Weights of a small masked spectrogram model.
Training: adamw at rate 0.0017, 8100 steps, batches of 256.
Data: trained on simulated modem signals in the audio band, 78125 training examples.
Rows from block 2 of the decoder, named by matrix and row number. Each number is 128 + 24 x the weight over its row's rms, rounded and kept within 0 to 255. All counts start at 0. Numbers have three digits each. After the name is the row's rms in percent of the matrix's.
# fc2: MLP down (decoder.2.mlp.fc2.weight, 192x768), inputs 512-639
fc2.57 093:127117099151135126101130131135124166056125147132135129122114131089167135146144122124141110144149154131089086111103138145124127114136107114195115142150096134089126084134106117153110097141138137138142070111132096089087145134100132124147124119139112141156130109126110131120140148121107130146147134143130126152134163139073133121147144149135133117112135122137123125141108147152126149110085
fc2.58 106:134151111110101108107068107185145112176131095118150124130121092109119142112155197120128153100150163117179114063120148138124151127100119066113148114101152140135108156098127138141169145134090112134133119121119112105055163109136104148145130145147108129112146125142134084125137117140126177155131129127136139117132105123132136139127129132137152119120110131170119133151127130152155172093114
fc2.59 102:197123129118140112126117135147116141116110135109089123128135094175131151115120147148128118118128097126138089131148108178145120108138166087112172131149125138134179100157122140146139133124123255106162106127151165157081137101164105178124132105130147144088139089141095149114114166113135136108170108166112144140096127150115117107152129131110078128152134074129145163078116096165129149127119
fc2.60 155:127118154143124118087144136119131115135118138121136128095138135084133107125050135125074134111146027078112125128160147133117095115144115144114135127074182111113120131115111151097136114110142101122133102132130162116131095111113142127114110136131169127115104139094114147108105101054156025113125132047111135126119137097116107100127104081139108113152092131136130120132145082106108130119138
fc2.61 100:133123119121135155088125124144153116119105140128117135095121107080130152117059121111146111149147077097099154136118184155136102147108149171158124124102157142141110107100099154110169157124174129176111106078143141136139123151104127151135131104122181139148097119119127106112122143081083046154100133074137119126141118110152148137138096127111143134127085137115131117120099118117132092139156
fc2.62 103:105136106142123112132093125067134135116142114122150105133160115111112158150122170126116117139135113140128129113095160156151111105145114131123122124092102145153095178157149135104148136094109079133151147112130122089112128183113144139124121127122140118086103145121124121138127125130060165127119133114131115143120108168102135095069148115096106116139148131163136124106108115119135113139136
fc2.63 097:139134140106129138133111078081148103145151144149114138167147139155136103128122178147137153109130121129136147118196152130165072127108093159136162142124207119085170122127142137185130086122168088108139098149132141187104157114116105150119113128109136187196119121137152106113143129152157129108144116169139138147147105139090140128151132130097159118105151107114127121156099139129153138139104
fc2.64 110:117127101115118100126101120095109110121121104117147112108101157236117122134122108154107140109102136105106126154126132109154081105114119112122108169144124120106158152147128081128123131147127242107117130099152109074105122107169122131127126122097125112068142136124111114092120107114126154109120136139132129124140134115115110134124104127131109121125133122127112164123126125134133112122141
fc2.65 095:118126187150151100097161150121158123074132098160158139120182185171152111107152101135146109142159113122129142128117153116154182121122093142093128150136136150129133100114155091121124154162187145130113146126099096159154127121133120140135157157167081095132172151127159164113148150139119115175134103157123127123109126153177167124151136139124138115148115105119117123161120117123156125124151
fc2.66 092:125123184126082118134132145182126087126129078130132180130167134099123149119123131142083136131134129139138140124109116107115161110119134177106086150121088125108144143116120125116146152109134090144138114148129183140125146171124160116136129168162132109020126080117114120138106119111159149213129164092139103119102111113162181137109145116126143096122132176134105117118142135148134137118142
fc2.67 094:078110097149077117161167146116132149062117126168086149085118119141128090116120089116168111136144149157108089132125157128153178113169136128148153124137187108149087126118115115130112135133103144129106125106136143120152114114131101124154114122115147130074105179136134072135110110150139122136072102108146079137107115124125152130140117114111109156149117094108106124161106190116123141133125
fc2.68 096:108121087136121136122140079130123157079127119115136122121108102091121162139108088131157116133124131131128154124105133126132123145090159168161131095136098104133125120171121131133119149102105098089120116106123099081175142142154136067124123075119089114117117118146100212114170123113097140147127110132151108114104100159141141141154136116128130110072122117165094101124143134129145124127145
fc2.69 106:104126136089101117121165132151173138072086153120081112120170127113134147107122097111165118141163138142121112104115107134102127104127138155130120154116027119113118096133138121147121090134180071124102086111111122106131131161164107107089118113133114104072154110132127135115129182100096131109149126160105121140109093131131159148111130115090159128097151101093129130109150172112100128110166
fc2.70 104:068142071134108108155086117146107126163105147118126128149105086106130095117123134152138120116154118136150115146134153113125133146151128139146133083130093126135126106127106140114095108114090032135143151120145099097135146156080120162142142135133089112153120157109147079153136145117133120067105124149142138120138036093167107109120147136150130131071137154149119170104134121126136147174169
fc2.71 094:156107141134134151139117103128102115039101142117125104112140123096120162138104144151129152150135105080109155120146121136140110151134141136112140146086144083116137102145141132163142148109098149125113118132113141118102136131129063106134124150123085128097128138114121119112141131107107095152092133065128163123104094135118129093143114120124164132122125100117118153178161131131107155122142
fc2.72 094:119112172150142152129149140185113136131118132108112124102134106118116185158127116095123178134162115139158202072126175114115127132089120130117141114119068120110123139149122119113127110178129104117112135127118119151108115153151128112107150138133138123080161166136142119120100137129096106102116136122107175122114135116115140140162149113131139127124142096143103141127089118155137099128173
fc2.73 107:146103097141116103129062113090163109108123176144183146145152091111148124087130089113115135139106128176111072069081118089126088161131173115148144140132145117134130143110097106167149147149130145146145104122138089109099123103112156137131088122107128142155135128137129098151131152144123127099116125152131097126121121119077124093138124144151127111115102132153129140116145116080152097132086
fc2.74 103:156161168136105100144116147102096138061109126109147103114132107150129154126116107141119159106120111148062170167106126113113129127139181158105142166144121144114119077114166120147115162142169129122170125138110137100165136189140141127151130150109115120111139124138122154133116103115138116197117142132136133127142113120146139130115130149141156124111136126123136116124140100136130143096132
fc2.75 108:175111090137137114129137112097136135076103165119122111114111115105141110128132142095105106128152149129137088135155119126104103140128154134095112188106191132126110093130147122111095105114086233144125105116102123117137105108136118116147115152146127166091121140150121146177097090129091155131127136163144112127142159141110108158109168152119125101113141152101143137131147118109098134087104
fc2.76 099:118115142116161174116176113165117124189166155154103118133139133118115106146124136134128133141153136125119138186129108139125084144160107149106130151089100111130137139108134132167123141122108148140121205118138153167146137089151089129158145139133120143128123102132124158143142129111177128097132129105155087116122151136094105144110108143139142144116177150132115129111148111145124116096116
fc2.77 101:110150170100152133115122122099168145110130115162096116103127126196113131150143109132108119125101108134094145132104134143110123085116142156141126168112097157133093132108131118069149096140124143121135137154131107161117130167123117114138105103130131132102124136124115074142129130114135128107110113141159103140121106139154140142136120114135141115124117135098118145148130133092148120125114
fc2.78 100:116170178127133126134105107080146138120106151137145160134116147097135115142124125113087125130141111127115156134103120146150145112146102138104104147148149098153131147130138128194155157105104157152155124110159163155111136094128150112125124147138107157082148118140138146124104152160151133132154152113108114120155130106105142088148142137146145138090132171128116114118145117154104113106114
fc2.79 087:109156090098098122139174157125153116157108110152142132116137105077130146158107139125170141138104146127167136111176116141123127133139089207081115097145107125135095124104165102074113102125152106160161117149099148131170089121152157108136089127128150110130149111145115143099099144132131110097153141120105137124167145143134155112109132144124116132159156106101125115117078138127166116127130
fc2.80 100:112172096061135144138156115119177141136158136122166158123108135176097118120140101161111165106166147162096163120124104110109138124119102134127157136119147156137162105152105157161065126131090097123175121132101103115164148128137167110139109138138138172147138116151158165147095099120128135123077128137172152098116145146087096111143141128153166154114122136177151113110122076158120123111120
fc2.81 099:124120105098137130113123121114174121139095098139102111097146106119126106133141080142130112104130108098174121123108166124094109119123162144170148020112143123121134132112135145125121126127108051155146118146121100169101140139130133175077111102129128181189105141132144125121118135137101119088123096122123125134137143117107134150162139147144130140102141100120148135139119143092107138108126
fc2.82 117:128125086136132140151124128135112121197132097131143113135146153098129146129122206143193155161126138125148135169111121122137138163142114128159159110126132123110110121171143117083113100127146107113141161140142142092112145156117078132114091166159168106121158140135144149144149187137096159164064130106162132150125123133126174155174148106127095149123154114148124167150108141151130115126122
fc2.83 089:082091107153145133116132130120123134134123121138214135117127142143146111132146100131124181104172151126112119111142125092113116098118151129102134050131102181113120126134126164154125162113127092155106076092109117147142156137123102133123125157166122167140150131120140143139102103156152128088072106169112139118143109111137109167113162117149170131134140129147120120115133159123132125139133
fc2.84 097:137109106096132152122123153112145106100113129107109139125128121169105119136136123137135124130146135119128119116182143141116139133122104132137068116116091099102105127072126124125094142128179194162120116108130121143095094109098102098132162146136161076110056110140113126129160117096121127104146114129112152115144134138091108136098102137080116117121140119121135119138114133147133136130143
fc2.85 099:141171130114149161154139091152173122118118160117132129146101127097092074168139121151114141138103118101110145138128145119104085151180106160117092173153066126124128097094132120175143129143134129108131129154119128115117139145121126111145121148114127117158116116120110099143133122128144123100149144133112099101129134119105148116091100140132122090143147148106105122123100139137126132166127
fc2.86 095:090135120142096105117119111117121137185126164132088110112123117113136179100126147134156135116101114095082126147081099130145106131096094085144162132150044115127089149114134129103121103113113172124126087105154131072158124186103126172144161128127084111109158129148139137150169115132144131167124140088120115145138155133106155158101139141140097150143110159120131164102114122127119103158101
fc2.87 099:120128151111137113104105193075131112151125122137143163138144132109111115147099149141091159116132111135164135151099136138122147087141111123101122142097161134132094114138126166119123121151177123128131095106138193115120140111155124142099128132146167133153110114138112137151135138152131146100125134122142121147073136107125129133161172097122145093115104148125127130142181125166132137105098
fc2.88 104:098118103132135132155123130107146140166124110121121123161070123081152129114123147150071092145094152114167075100147114125141112138154101159102146182122194114141153125125095128116079132090217058155153114132091132170153187112119118112150112118087156079112150131117127122123127143153130139128107125136149091140127127132140128122089144123139093090117155106111098109132114126100152138072104
fc2.89 091:131110089136096118151102117182100140062159129117135112133115119146121151135111156142172112102174124095084117102174170133118150122129143114153129139141147149111122129127149113107138104121145158128090152117133118161153132136139096093128153114146130075074136155151135136168112187126132118187110117118106108154140137097162102123147112148124140135158099122143100125122143191164135134164136
fc2.90 093:090144123197129146132124142181130128099129175119089110139113166147125153139145127119183114139103101104150116128152133114145157104142089142133130126182114135144130175126135144156129117105095169145120092122095159118108140157135172180121128140119109079121125138107124150134137115104122169163116124133113140128128204125153130147135111110122083151167118095107133102129118156152135132137125
fc2.91 091:115130109144095141133163143143129115068127124149107116119130147159152158139134083146141112178140148104134134140148098131159146121125100109144126142150094136088145131126109113139125140152131108125140140128083147116095146126130118100113143126065198108133150144102124131112098093134102147163128140121139122144167129120170158176126136190135137106138125123073123116108165148135097128112125
fc2.92 101:114122156087121123109152112080119122098132107132121107120131140161114132126145168151116123172108154140158196141102141125108123132132154131108166138151196146134170132137160157088145147118122104122137155106124170102134106184102152103135086113158104127090107124120142096135149133107053133184122127145143150163116110151154132111100146143128104135146124112173105174138083103113107127104107
fc2.93 097:134101107127114115130146141119059125170121074111138114159103125081148112110145156111088111154101145111171117167100114103146131156129136074142101072135111096148122133104150173170115099130128163152139141121124151145103134148121134078110145115116134106164128112119111122115133129108091104162134143120147116138108148155174122104113137125114103141102153159149140122117147116111138112085126
fc2.94 094:143111139110105112141094116078173137178119125122108141138113143159133127129129144144157156152134140118133155118143100144132150147133161180133140167092118129135125156156109146115149150152077151118075142140099185092165151126130126170138133109119143122077115086138124117128137141134185143094109111155115146133114138127092103113110142139128081142144129160113120150103115126113136119125171
fc2.95 096:144129081129130127107107128108101106174114121104108087111093134111143144122103148104178149140182132131121072102127160124139078118107134128101092127118159083134128094104135137172068136167138125130147112122111120159157110188133124118140140151125055132108141099121090097147111125132121086147130115145122122100133126102121156141111131120086144128123123195110119127148125092122117128096125
fc2.96 100:156162089180118108125120120116127122104142142121127104103129119124129079125118125127148156158128125167133103127140155133162214138120121136151120193136126154116103147143133156175131121161110082128114125123087142122127141194134124123185153140101161143075177136163121144138151171118133154114100135136132110157111120117136132111128130151085123129149106129134138158092177138132140130121126
fc2.97 102:111129116128105113139126148105175114154104100148147138138132157075140075143126141119118142123134141110125102150112125098163137144128127140093120101130143144125148117133101159140094127134057116130122122127127140115110173088106082140123122127127151138147123144146121139114113133128154142111117105123131089150126121120121118138102130158157137148136098174085158100116119151101152152102076
fc2.98 102:126126133137118110129147125118139121089103136130059129177122091149155132121123138097138096133090123139140181125127106153131111087142153085117141055108134089115088114131153139116128120118090089133098163101138118170131105117107134121161162120117129110135060124121163128106144130142146113096107119120111139160135164113136124115127161133134129127131114132121137108134138155147118124154135
fc2.99 085:183104105114140124105210105112109135160153146140120108117092122148084106138129120164160090148127129158124052103140128142120043118118119132104121127175150105107125121147136154147113142141122083096149132134117139118170082181125106128144146120139107104117093143132103083120180125114121061146146157128177125125109051167093163138123112138113155116158122175148137119149108100127096151109132
fc2.100 103:085104152124140152164131151170152143176160108145121160138100164118109118117124103122130149150156110140122145130142083128127126153096082134160112213148136109120145151143128153129165111112162129107169109128146107128108112087123137114130147108106171132127103103133108158099147121108145097132179146123166141138131177125137123104101140148101120122146179060165116129132153126137147125123142
fc2.101 098:120116111078142144132144161172160121183095125133137124098158157117134094138144109154104124107107154143104095101107161124132141105148098102078107080132143136134118137146109144157099160080125125140103137143100107117115140091138157125136108118158128161175091151105153175133097118171111120120166105128118063122125139112148125102139122111125136135119122114126136139139089114117137126100138
fc2.102 086:069124175158145150141086177136110120131139099123120101118107176185128165119118104142170124130131143135127135142125113101135156138128092152105162103117111126145137124086148144097105143157125109131137139154087111128111117209150124131104133128132137101131129141144122118132131135143163127182131077097117135099132101145148147144128126112143085127120142162132079122134141167171116114108109
fc2.103 106:186073103120125094134099093129152129170103129133086132118124129130110146081110139121126111102142111121083146075140100112086141120092106105140090184159084117147130109120126148132152149116140203127112065122139093102123121071143107143123142135088090137073090134117147074128134136138119152079151113165162129142118126140133116115136127149080120105104117106111126134151129142125102145086158
fc2.104 105:102143176123133157104123079116135126077120147108119130113119135124120142145142126111126121144126113130115112155172131159091102139125120130098105202104125106134123131162114103140124154120150091125144091136124137120119101128119113125114132112137115109109137149132127154127135123146146144110161132149120139118115126090171125144112134107116106147136121050060132140149116095141132153129090
fc2.105 099:112092089132124088153141136155106124136112096174124147109120187156116149112148144121150123129126154155111118125130095115165105117100083150111098126121095108115107126099166106125123111103117172133134153149119150126113104173129148138097118136151155150079133136100112139127093137120137117073136138147141094147138120157112150138116113120141143155111114107112167116077162170101120127140204
fc2.106 108:143081068144165114098092125102069138162153101123095147159119129150107126134127171158119133131112133138136098105103123116151134153143134174146118079136110133106135143127088137146108127132171127122117132154153170114118115116079123144125125117124107147152130113109103103129151140128117136150160110129102116146102140120149139109145146141118135115075130096158126146127144124152134159140130